config.toml
horizontal_flip = true
encoder_norm = "layernorm"
encoder_norm_position = "pre"
encoder_bias = "none"
decoder_layers = 7
decoder_norm = "rmsnorm"
decoder_mlp_ratio = 4
decoder_fused_qkv = true
decoder_tie_embeddings = false
shampoo_beta = 0.95
max_precond_dim = 1024
epochs = 2.4
warmup_steps = 360
Rows from block 3 of the text decoder, named by matrix and row number. Rows with one number belong to one attention dimension. Each number is 128 + 32 x the weight over its row's rms, rounded and kept within 0 to 255. All counts start at 0. After the name is the row's rms in percent of the matrix's.
# v: attention query, key and value (stacked) (decoder.blocks.3.attn.qkv.weight, 768x256, the v third), inputs 156-207
# proj: attention output (decoder.blocks.3.attn.proj.weight, 256x256, transposed), outputs 156-207
v.56 095 [162 136 129  59 116 136 100 117 130  72 168 153 131  50 107  50  97 103  86 144 112 146 146 128 111 107 135  93 124 145 135 135 114 120 170 169 157  73 158  60  98 101 138 136 136  51 157 122 161  79 122 167]
proj.56 112 [130 111 104 178  90 120 180 129 193 162  94 102 113 164  94 154 162 163 100 136 139 136 138 174 138 166  41 118  93 214 137 151  98 138 148 138 103 169 104 155 153 142  90 138 179 164 143 120  93 150 152 101]
v.57 130 [173 135 188  66 128 190 143 159 104 120 160 145 150 153 112 108 123  88 146 142 132 168 113 161 103 117 161 119 152 128 150 137 144 117 148 161 174  87 176 139  97 117 137 119 127  88 133 222 128 117 135 130]
proj.57 134 [143 148 107 109 108 131 141 134 157 193 100 116 136 124  95 204 125 126 158 129 108 162 140  99 178 132 113 133  80 189  86 138 126 134 191  99 160 159  94 114 152 120  66 158 122 119  95  87  96  75 146 156]
v.58 121 [185  84 162 107 123 203  90 134 177 172 131 145  71 193 153 128 103  77 144 125 158  75  98 132  84  88 134 162  81 103 183 142 176 154  99  92  99 113 122 108 113 107 121 177 125 124 142 143 113 163 134 147]
proj.58 089 [155  85  92 149 145  87 188 101 134  88 125 159 125 145  72 147  93 143 148  92  58 159 122 181 153 154 112  97 139  88 157 130  92  66 102 165 129 105 164 102 129 115 135 122 101 146  93  88 164 112 104 118]
v.59 086 [114 117 168 153 127  92 202 109 147 167 113  85  81 122  89 123 200 183 190 110 122 159 119 117 132 181  87  90 164 162 132 127  88 111 147 142 167  93 157 164 167 182 121 136 128 134 118 124  90 155 126  83]
proj.59 079 [ 92 156 127 135  78 159 102 127 123 128 125 103 126 101 144 112 187 105 179  92 139 103  71  94 160 123 150 103 144 169  92 102 102 207 178 148 195 133  76 109 168 148 145 110 119  72 165 196 132 169  91 141]
v.60 150 [111 141 121 147  92 119 176 124 145 183  88  41  77 130 122 122  91 143 144 189 117 129 131 123 172 146  78  97 146 201 103 120 102 112 169 111 115 108  99 141 117 106  70 137 161 118 116 102 126 135 150 112]
proj.60 124 [114 128 136 132 135 119 160 165  95 105 125 116 127 152 154 142 164 118 154 146 136 105 124  89  73 132 179 197  65 105 142 157  99 157 109 130 179 163 163 179 134 125 123 199 111 108 130 121  90 133  96 146]
v.61 093 [104 109  93 180  92 122 179 126  96 134  62  72 107 121 132 152 132 157 179 135 140 147 140  88 107 148 102 190 161 126  86 142 109  57 124  39 107 163 170 236 162 156 170 162 119 158 110 103 156  93 114 124]
proj.61 097 [102 165 114 119 109 149  81 170 106 116 145 142 131 106  99 135 116 100 123 134 173 133 115 119  98 127 188 147 164  85 124 116 118 150  85 103 166 118  89 133 131 104 154 193  71 100 148 134  99 105 104 156]
v.62 092 [177 127 115 104 161 153 120 140 136  23  95 127 164 116 136 150 134 107 161 161 152 152  91 112  81 185 138 139 101 146 144 132 155 172  94 121 139 144 161 135 168 172 153 129 124 122 118 167 106 128 144 150]
proj.62 092 [ 70 119 149 132 160 132 156 131  93 103 140  70 137 155 106 119 114  97 111  71 122 157 110 159 168 140 136 106 133 114 166 133 119  90  69 147  80 174  88 113 104  84  79 114 194 113  96  77 130 120 137  99]
v.63 111 [204 100 156  53 184 127 102 149 114  63 104 163 158 105 132 122 128 143 143  78  85 172  58 148 104 141 150 171 105 106 167 128 150 123 111 133 124 104 128 124 162 133 126 170 180 142 137 192  75 147 131 155]
proj.63 120 [109 118 127 162 125 185  80  85 115 141 140 132 162 103 133 162 123  83 116  99 119  84 132 113 149 124 135 115 155 112  87 145 140 145  86  84 169 127 152 121 172 177 152 142  78 133 117 127 144 127  24 106]
v.64 123 [100 128 127 152 152  56 151 106 127 114  82  47 108  53  82 118 132 175 118 115 104 164 117  92  76 131 123 141 141 150 111  95 102 142 139 154 132 165  84 165 161 149 115 133 158 125 115 123 105 106 150 121]
proj.64 106 [162 119 102 153 145 157  81 128  82 117 164 111 140 140 148 108 147  82 102 122 117  44 151  91 142 106 180 104 172 101  88 161 139 170 157 148 120 113 126 115 112 136 194 114 114 130 188 190 141 131 121 138]
v.65 095 [173 147 155  87 137  82  91 136 106  90 149 126 152 110 108 106  86 114  91 164 186 130 114 145  82  88 122  85 156 155 220 122 149 113 130 151 136  85 164  97 124 131 156 153 128 101 147 200 118  86 143 111]
proj.65 098 [107 113  98 110 126 240 125 155 173 199 137 173 178 130 130 175 133 113 151 164 107 163 142 118 136 144  90 136 138 141 105 153 133 147 143 141  99 102 133 111 148 136 121 151  71  91 155 113 117 109 106 128]
v.66 098 [133 149 113 167 116 146 101  30 130 146  86  63 148  83 124  88  68 122 121 175 117 157 164  84 175 164  78  85 122 155 122 127  86  88 159 129  89  85 123 113  95  86  91  84 122  70 144  87 168 142 139  97]
proj.66 097 [196 137  92 119 156 122 123 146 136 138 103 163  95 110 144 112 120 114 113 147 126 119 144 130 115 151  85 129 119 180 162 188 132 160 205 165  90 139 109 111 102 114 135 130 133  88 147 151  94 138 174 152]
v.67 082 [161  92 148 125  97 138  94 127 123 103 158 167 132 172 185 105 147 113 100 114 180 114 118 128  95 133 147 193 125 105 150 134 124 104  82  81 101 162 160 129 136 164 102 132 133 130 132 122 130 155 101 175]
proj.67 109 [115 111  72 112 145 134  75 111 107 108 163 178 186 134 153 150 116 107 106  99 123 152 108 122 177 123 187 112 129  88 127  99 135 121  67 155 164 113 172 126 179 134 148 115  76 148 107 108 151 154 105 151]
v.68 082 [104 103 123  52 146 111  82 131 103  76 160 153 122 128 162  98  97 139 136 125 141 152 122 132  96 131 169 148  79 136 171  85 121 128 169  86 162 134 153  91  89 126 156 131 131 113 152 151  80 115 126 160]
proj.68 088 [138 102  53 173 176 154 192 122 134  98 127 109 101 146 117 151 140 130  97 133  87 171 122 116 168 141 160 151 173  94 163 146  66  77 124 162 153  87 144  68 150  63 125  97 121 103 120 114 166  64 118 115]